Rows from block 7 of a small image classifier, named by matrix and row number. Each number is 128 + 32 x the weight over its row's rms, rounded and kept within 0 to 255. All counts start at 0. Numbers have three digits each. After the name is the row's rms in percent of the matrix's.
Before each channel's rows are labels from the 100 images, of 14848, where the channel reaches its highest value: "top examples" is what is common among them. Only what is clearly more common there than usual is listed. The data: rosettes with rotational symmetry.
# conv: 3x3 conv (model.blocks.7.conv.weight, 256x256x3x3, each kernel summed), inputs 172-255

top examples: five-fold; warm
conv.102 079:124169119123099084107101099145132127098093131173143146090090112075135068085169134106157094095044110141157111116133172188101074159089146135137114080137120132091143130164176152160098076149137151084093144097154098161066153189133175163121125092100124154168

top examples: ten-fold; nine-fold
conv.10 132:057144080097076152127120072104104149140133139148056155149096102106175159097107095043116131113157053172092083117091128108172138163117090156098128110136158086066150075120129094097107092062139149108130094060151084127069108121068147086079122075175090093158

top examples: nine-fold
conv.38 084:138102119128138171123145105129086134140100124135142086117070094136150093141155098104176104122079108106166176147123130149116077105088171165094101145102163065091087100136156080078127144121146151095141095149146101093085164128092096120114103094107104080138

top examples: ten-fold
conv.152 104:074127116074124068138153147097126084133168116108134081097182153088084084175119146111070096104101163174127171125085111071116127116048126106130161127091119102120113072100103128165117094165140136109076127060125111136097119124129119123143108172114093126122

top examples: eight-fold
conv.160 093:168090147096126168138163124094134137159117120130144120157164123164127160171107150178125187183142068107187083130155142104139142127108143133149106150130146105082052177107145162123111158166139210096055069152059174172196140123098114133112144122123098210195

top examples: three-fold
conv.148 115:120127086122192120213146166126105118115145120094167129133098142107078161143122097160130179095099143186141139102084121147060198136073138136188131162129099132124117146157149140085108132168176096147101107131139204102154145149096113135173123122179135176150

top examples: off centre; three-fold
conv.184 115:140102079100188106125118128119101120092127164127047086122053171102125117114042146123082112106087115158124145122144117102094178107094076132129115168079090110074177121129120109096107114134133140159157139076158131052101084123042129061116139109122140120093

top examples: ten-fold
conv.197 073:116104141143138137049087063143177166137088141134128090166153053158168060123087126133122146077141160104119137136140171173148107102171168125117120133147090194155109167134104176143126092179123093145184151118105145165117139146155094124122030152121151142147

top examples: ten-fold
conv.187 106:149134064115038108110104076111092135152139082119158147144142084100074143088123094120084165136120137124107116129127106043137149145104114108142149083172142138099096147121151081145124062041090075047089065134190126146144089150129130128138172102141095151144

top examples: eight-fold
conv.56 098:152146096160118175118159144166156111141133123097151092102091117156189146121189109142167167165100121105138082155174154152189088085157151149104121127171164154177102139129139058130168191066111108079194053163129091059062196086138103122107134069105145102096

top examples: five-fold
conv.200 101:103080095127137072149118136104140144119046137159067199154118091144129102113112199138073137121112086128102076138102162092148136138141070061117110129104114099141158119115093155119147086125127102135121128096161130089166151104141146087123152146150124163096

top examples: eight-fold
conv.239 088:153119143176149084102063115153078128086071113142106086156166092125112144089149167151104116114155120075099085117087056114139138156124108076150117168138130122137168127108163133142136102166128032149144138115161144078129151123164155128113079129139129104135

top examples: nine-fold
conv.45 092:162088155084149134048107102092137086077123076135110109164146144144122127120109110128123089182134144095117184086165075147133142099177143138159098217074118081085063125062128147097101098183113150157098161111086101138192075127129098122089126140085134065125

top examples: five-fold; six-fold
conv.28 080:086066158154122121153169163169121128124173204083154089135156165099115128166176127136110132118200087165083080149120111150098144191143088150160137138187129151168137104125119120154183103149164152117090153121125135137127158112172127116123123153152117119119

top examples: off centre; nine-fold; ten-fold
conv.99 080:080126164136126176079137105112153062124115080110128115129141094150155141128165117047115126160190075125082112093089110167170098115144164153108128183163200071143055066090064135097126137109117161168132119108087078146088148083170097094098131125111119035074

top examples: ten-fold
conv.228 077:121127133198083146108131080153091148171089126101140117116140060129135125105143105107079126068178119104111116131167140064171104123138113119063114123164159161165105123121115133159135118086106076096204065184087137169077145113165090102117115113138067118118

top examples: off centre; ten-fold
conv.232 099:136143154171122152120096118120100065180104067121212133091152100103188180139094148132171149098138082089150094119168081149201078121172158119104119123156121118189067136112142097162108138117085095098165063179138135151128094112153087134107156117122128115109

top examples: five-fold; cool
conv.252 098:098112155087118120106094148182088162093109145160139035124117165095150062095142097111145108079127137111131149144136147158133053164119122111092113127154110117086115101171183111202160062149173135122075145119163132130055157139119113124146114109133068096206

top examples: nine-fold
conv.108 099:116122113112066145075075112154087110137112126147115090129108089087140087099113098035129083121095164094158168104145123083156053149115151129045126141123132122084126061118111085143135085126085164095152094127158055164080089139143124110162113095119101079105

top examples: four-fold; earthy
conv.13 094:099103189130090142147200197129159146141084133139181103141134172163196179178152153134120165129142064122152133133158149116138070095139167121114113119120157109111068125131120095163130135177158176108115056152119145141128175094094125111148162141076077100120

top examples: five-fold; four-fold
conv.103 098:115121150108163128145127132144095121100093177165146068155054156106136063126124137113135082121116137143085177102105128130122158104135135126132126229084095075119157078142124084119113124149146163093088141126118107105088139087115134153113065131140069061124

top examples: five-fold
conv.154 083:136081168086108121121136134155080097107154145114153069149146154158133112156133091142146142120141155135114145134137132174116108181140128128128160094195112162127087141141142089161170090169159107107034175160152139151119123151165100186164162156178089140142

top examples: cool; seven-fold
conv.218 084:135160099148104127128093104087112141172132084090146132082152107074120119063085121158160144077099111098148096106139108148135070159073179142073108105110120118149110125076069118081120110104105096106155119144124133120130110117139104125129142118158149182080

top examples: off centre; ten-fold
conv.86 085:082108147124110123073094091102097090174119075100152085116187108114111161128087128134187140112121140096121140122132049197130062150098175096121108138122096142157064164069115168144114099158145110177131131106081121155119055128127093185120043157160152112136

top examples: four-fold; three-fold
conv.179 114:108080127141183124179148179139108154121140140113142043105072174162131168156113134148086165159136072168109088160108138139089162130047105127155120192134150113133112103139113113125118138149140158112117087089101197134124157116104115087125131109149078147133

top examples: five-fold; three-fold; cool
conv.121 075:083124128142125090147156143104106111101127112101153123089137100133171122146160146113107135148154084128110093118134079088167158121116115068170139143155200111167107122133134101100122134136120056121199098071134113027134198015190131086098202132107094090111

top examples: ten-fold
conv.82 093:098153095117069078131115126069064129115086093090183148111110088095104104110130101082173098107125112165087142102119098157112118189135096103118149107108107107163128117065107151102112059083121115096037107108157089192135093171129110117102113130141088118125

top examples: five-fold
conv.23 074:225208105175179179086154133099129134112120155121142079132117141131149169132128128147174110134155159096160124102147140165134089158100125172071122165125104092130131105123144164112125130136134186146135097178112156190148129199126105093079151079109147143113

top examples: five-fold
conv.64 078:085120117145084126088056104126139113102122114130090116126115101100153071075089149090165117116125146103127107101134104142170103120139142114099110141100122111141142100146146104159089095159088084153151134093121072061097105083132121094080140111115154043141

top examples: four-fold; warm; three-fold
conv.2 126:096110133104136124105108146097077126074102145148085144140154117116079152122118158116149106162127103144091101118105122169009119096154079077083156127100107115134170123095162159135129103135168140188132124091124154132116115129078161105088151134085117098112

top examples: ten-fold; cool
conv.176 099:081161152113114151125123095138101086118136148131104116114141113130172102126140140033097063100148093121102135110142078138210116105154139170069128127137120106128160053128087095098113103117106150137168160074110061134077100139158138071094067100113103070094

top examples: five-fold; six-fold; cool
conv.249 090:137120111161162074161129132093107170122072148151159142110103114122136102115104157139127140110118089117120123127113141098133089145120067049073051172092122073172129117120125172120113101128132063137172122139128187093171136059115126096103163121134108136141

top examples: four-fold; warm
conv.188 110:161099146151167167131166098092136083200159111115208081097155121129141197179109107172195192146094125136120136130146099187124081121110184110097115136154125101118052151088084153130080189144118143111139118208081166125168096085148077199126117091137148160097

top examples: six-fold; seven-fold
conv.209 094:126173114105167035127134125124090120062064122153062158114139123063130001118155151139083073079100144133117122110126109085120156121143065068121083169038116103132142110118158129118143049130106059130167142069109123131112159166103161076127104130107120132118

top examples: six-fold
conv.227 092:097034133127114100153091157104152092149146151066154122072119161095114119114101124124125159155133099091111130116130082131126103139085133091129095111192133155123144102084086094136102113112115106112149139128106142075112110052122119170171165110100142146050

top examples: nine-fold
conv.47 088:144102123108101128076125119104149094123108067095138111059159128122180056143080122108127126158139148106142095102151115120207084059154128112115123131144164152149037118096100100153136120119105134116149072177094108138100112085156079093118161124042105115097

top examples: cool
conv.34 087:154133087126164112155184197131143037145120147119147086080099199116164091164140135148135102121106139202130143085146124093208164145082127106160142152156143141138136138113128053133130158117104132081122091150140148137110162110129121165169111125173086205091

top examples: five-fold
conv.180 117:102105130170158092180148145113115197135109152095151197157071103148161136105184110144147170123120067110105085160107134175122089150112102058097067166126182070161142116105087164107148139110125082127123124125118177076133194081151104138112142115160130120141

top examples: ten-fold
conv.192 101:154111091134094106091084097103089098145106055103157082098133098103130146102135112149156156100083131079120092097153082128161109196111105092123110138132134122135047152079103101128116076129117103090092045115096113148115104150142085167114108100201104152121

top examples: nine-fold; cool
conv.196 092:188120121096103112075132142130148046130148108120129107116116143146143118158134124167112116184107136090162116084163117101194141158031117102158095114148155153086115142106121109163129142149099160105094057124111129173154135116112124172155145119126119186106

top examples: cool; six-fold
conv.161 116:135165177141103150084171162164173065103148121125209089112152142124128063168176098110116072131151166107152158116148162120176052112115175124091124114168146161179074116097107099160167154142091128101144125169095085157127186092187101156098107129091134089101

top examples: nine-fold
conv.75 091:110080086121112100087103090127073148148090064098154051091114085104129156116139104126151149087087085089093079141161108134147117162096091100113087117115156092107051141080124123144111111136164116124105070111053135166089118141115069146183078113150084132157

top examples: six-fold; seven-fold
conv.255 101:133071153134115118133038050080146084138090176134106120114082066141145102089061128148138165193087116106086125101076152148161106154090122096110118135161151171107166149123103134130074095138116159129118127115161145108091129106119092125125146123150127130087

top examples: nine-fold
conv.172 100:165134173119113167054127098100155109158114112130154085106159125134151138116112103137191126148147129089114162118143074166198108156124211121111118159152145122117109161118155084083087161140089132167139100194112097097147089070165115180110087119146160066139

top examples: off centre; seven-fold
conv.80 097:053150109101109129178186177100111153108105155136187125110089140124147125161148112071125073114122097239104173127100168084194150162057144126109160092172130126122146072120112078123122102097133150095133119098174141174105142142105128118154139134174075156135

top examples: five-fold
conv.147 098:182146093140180129121154137130103178120114122127171081071132138105168113134106123142146108086091124136170141133162156119169068133081092117066103146054115062127083112141141171128127129145138132153155047162118177144183136136118105090095150090122110147167

top examples: ten-fold; warm
conv.104 080:129128101124093100064117082101132083130078056102132114117117078085114090119115126143111147132081133089046128107142101121118107133164128090131118162064133058095053131068100120133096103158059130126073099112069102152142114159130108134118093120139123116107

top examples: eight-fold; seven-fold
conv.245 088:209113132183140122092115145177117093116104101155147086117160155122161116134156168166114147110120165065122109099159070100210138103199118115148126143147123156135107176098176115196138118190115051129142121160132149107119143161153136170151056122120136129129

top examples: five-fold; cool; four-fold
conv.145 089:155123175137145149075134136184081147077147164153172041155127134091116085125183088147191110117107178138142150129152162179067095140135148145127152142134117159162093142159193134151132096171175169107075139153126134178122151185154104168080084104122085129223

top examples: eight-fold
conv.32 108:141145167110107155127180139138143080099105140124164092112118127132191113139151096088150108161155120116160170114166151153200053128087161139095121084198149134061104115132135079153127159155137138122161083169157117141123170107131110160127174088087117127118

top examples: ten-fold
conv.119 072:155097138089126103104103094090106095159107173158108098135135118132140107104061145152151121107114175087117169102119093161164160153112173110122119164136071114112139116153095132147052101199101107191113167112148148112156102141190111137153143126182133124093

top examples: nine-fold; ten-fold
conv.97 101:163117105088149093089135126112108109096120134159065093151096168144095139122099121148048104130085099114104136127129104085139180132137081158144095168067099053064132130122148101115107093133079162128073122048108098109090087158099151087102076082166089108145

top examples: six-fold
conv.88 115:154127184146161154131147128133111138131081129120202066100107117129112105131165081155131130121112109119104141145113155134073098094137178137102120151131102108131083148141122121127078161187122140144095112194103138120107173086167088183118073116131068124136

top examples: five-fold; six-fold
conv.94 090:114075121115097137112140149146122115142173190105160021145116175077109114136145069125112161142114092118134117114135105152103112164092118141123086100191155177067100140135122098152133102146159134108113124142087140147087158152117073170135116086149083164146

top examples: nine-fold; seven-fold
conv.155 084:160089103166167088129124135157075109043087189179104066158153134076169086124141145147109099089145117114156073096114051134176156153149074144154135174126122107099186140145156142150156122162133095124138094112114144126103162171148189107115089091138121149166

top examples: ten-fold
conv.11 077:150078123115078126090149092084166098139103092115125103169134092099135165117150079130119163143105071121110097120158103107121101127103107136138092100153159161048067162056132091146114114124104151065091056098077121157137128160110099159167095116121130164116

top examples: nine-fold; ten-fold
conv.191 131:099153167132125165172138155141111118136151091101210171195145138160083155171130153119143105117185146114171169137098088161060130091212197142171155150086114109196096115124167154170181126164177114128100122129096146170181139134128134069107112203071146096153

top examples: cool; three-fold; five-fold
conv.85 149:088128113122093120152147118122133144094122181188095200177090113119093152132133105074114140151155097190110148136117152114039129168133115138119143093150143105080179098127166092118110098070173142142153168100160138152103099129083171100140153106108127086159

top examples: five-fold; four-fold
conv.4 117:067096165160088155171148187140130134151096107127164144148126146114130196155188173115125183128169051111066032144120140167092140125160114137159111157155189108188125116111098116107156151134132138140132130112081135104134188075173152114093126153137110109110

top examples: ten-fold
conv.181 097:089111121102118120138132121099093163109102104117119073090100100101204098140149103062157116100091094158127134118115155153148067175047142126101122117087152082084076054135155135121150104146174154116104112077160138155097181154090087104152149116120095094203

top examples: five-fold; warm
conv.50 099:104121113129119073104144148089162142118056136151082195117144091137148113152133202137080129137099090143106056156100170100136118077165084061104115131063137075150153134095098171126145122145125141138135097083131131126129174126139155092093127167070122152067

top examples: seven-fold
conv.89 091:121122167170166092154128163139119164122086116141150144162145141127169084123152195138142087080156097081089096136101105112155108140138120068112054167130151080176142084127134135169161116179140041150126127118142155072144184092146151138115130139105095118118

top examples: six-fold; five-fold
conv.229 077:138096144154117152112144136135138156139109131102158073099095118136130118122131107165140143112157103124102135152141120122114117106124164154163130123144121116101117145126128124152064167149126140155136094203143153129115167106148118137135086116102131179142

top examples: ten-fold; nine-fold
conv.183 092:141098175099101151047114078157131106123114109095174106128140135098146070141084114095199127118136167084151176090182097173177091111168141105103113142090106115141052132114114135156112074132121126116111111145098132152165076106119039097103091130074130074184

top examples: six-fold
conv.141 089:150112127091093144091080046087111080163131125155129088129141094132095157114086117111145116141080112090127124109104121150110115167078172139139113171142091142094124133104136122115095126159083153094062108137089104151080060175147123168128112107164094145122

top examples: nine-fold
conv.26 086:104120090100085100127128094095121123177115065072159102080145107096165164146080111093172171116068105123128114108138129175175106157076137140111118111143148096105054091101114140141117083158168137119085075114133130184114114168112064124133122122158093115128

top examples: five-fold; six-fold
conv.83 088:090115151153109174113150114158164116142133153132207069083158148161123187170153133126152142153151116132111162131172167181143087092082199128106126066240165169128117114152121126153089139121103178086169120150078138185102177131187137138125132136093163055138

top examples: nine-fold; ten-fold
conv.207 085:125130129119106114119110141129133085195104068116182086125096116136192141116131106104190166123126124089138143110160092160186067186152154126126089130200185158136040145120176072146131133119125111083149110193123140133097127133120050153168110123157075110148

top examples: ten-fold
conv.234 087:157110107119134102079081038104111092128139122101107147065141108175110117107080111134148134148092132065139144107155082151148098152111144093115132137103089093095142153098140171096070132141077113140102115152080101140128051142135105110117130126105123145116

top examples: three-fold
conv.189 145:099092137123100126151137160184162108113112165140099124149110185151169130133162130149087154173161079142133098120142162127133187152101124179207146154155161121098122129161132137144154150155174167124102105079150165156125200129124126075167172151120115133121

top examples: off centre; three-fold
conv.87 134:077106116110193173166165152088090135138090170144138118175103164106080184127084124106081121105166087177117109133087139131078160132110103137102135188131084112138141103131136138117092115148143175162109111120077186160092109134076140102131090111208064130153

top examples: nine-fold
conv.225 090:168126119146120187131127085118152081216119099123074125087135104141212155138121137113183177161117130095132102113152116134242087137109167146083113148155176118105102140135124067094104171066091169093201053183135069072073135095125117103074121088179125137095

top examples: off centre; seven-fold
conv.92 130:082113167100099109151171161156126164102149152119136129210181157170097079191133151121041108172179124143163126169100150100082109118139128134153144149088161147164123126124137161184175130186179166080060105084095148174133175122125136110131111214075082130168

top examples: ten-fold
conv.175 106:058144191132124170068124100110140084111166092105132113145132112138154112171148148049152082142153104124074109116138105156143114076188136146112149157108152088138076062085091143127139117117089157134142164068088059129093106118124109107084074144080152000094

top examples: eight-fold
conv.79 107:104130145094102145108089126069111076176099035113179117114135114098127149125083111078175109116108146096087150105114076145128080124168156092082128146084112085164060121074113105115117116127134125135091123141122084126129052104105093141085086135127100061114

top examples: seven-fold
conv.55 090:107107142136067143091092039123166144145138159141059099118088140136136125113050118075131143156143099148136119113136148131153109135120158157087154120118110136109146101147123125097077110118122162133119131101120062114073095117084071109090130147130099083118

top examples: six-fold; seven-fold
conv.25 077:115141115110105113132133067143112134111113108178053106106119086082140066132155159105105079091085114161138109154117154110121107133089109142092127150049113102130084092136138146126112103131118169090097128064090074165085133167119122115080098138100099127142

top examples: nine-fold
conv.246 106:118165131153112144092161108133172114116134161132181104101134117129119137148107144093148154138112157143140198141173134123105117066130184143144175092140085134101128155125145089157096119142126086179186185156164118129146086128152121134159101141028222036124

top examples: four-fold
conv.14 098:133113120113127065143127140098112069136103149134125067066101142094109132155096185114111151145078082155090118111116104109096088137127071083113095118150117121136146115154122044091111089117158102099113157119130102069079086096117134138122093112156044146158

top examples: three-fold; four-fold
conv.140 092:105120197108122138172174177139128116124117108137149106143127175089140174183133146103128167137161014155106088114138123172104127125162135154160087128159180066128093107115131100080138134152154133151117167093091129085119173120143122119110126148154076128148

top examples: six-fold
conv.201 089:140102139157128096126114139094129131098108133103135134116120150097168129098082164144084164106193079098106132110144099068188116096141097081094107145098136131172123103123121119099110095133106068150181125117125132065164115050111128112094180148094147098111

top examples: eight-fold
conv.105 121:169077090096224155187100143107082095146081107110180086153101155094127169109073113165143132077116133132157161110115109153124163163104146114140117210138069151156093162107110127091116117141126136120105075169104189132158097129089088112147118120190095185103

top examples: six-fold
conv.199 084:126126127076156033116165174149123155092084128151072157129137164104124025147175147124082110088077107125098122165114139097125140134118112057119112162040121068067110119141150150155163078157121101126150129067113114144126183148100132109137108122140136176136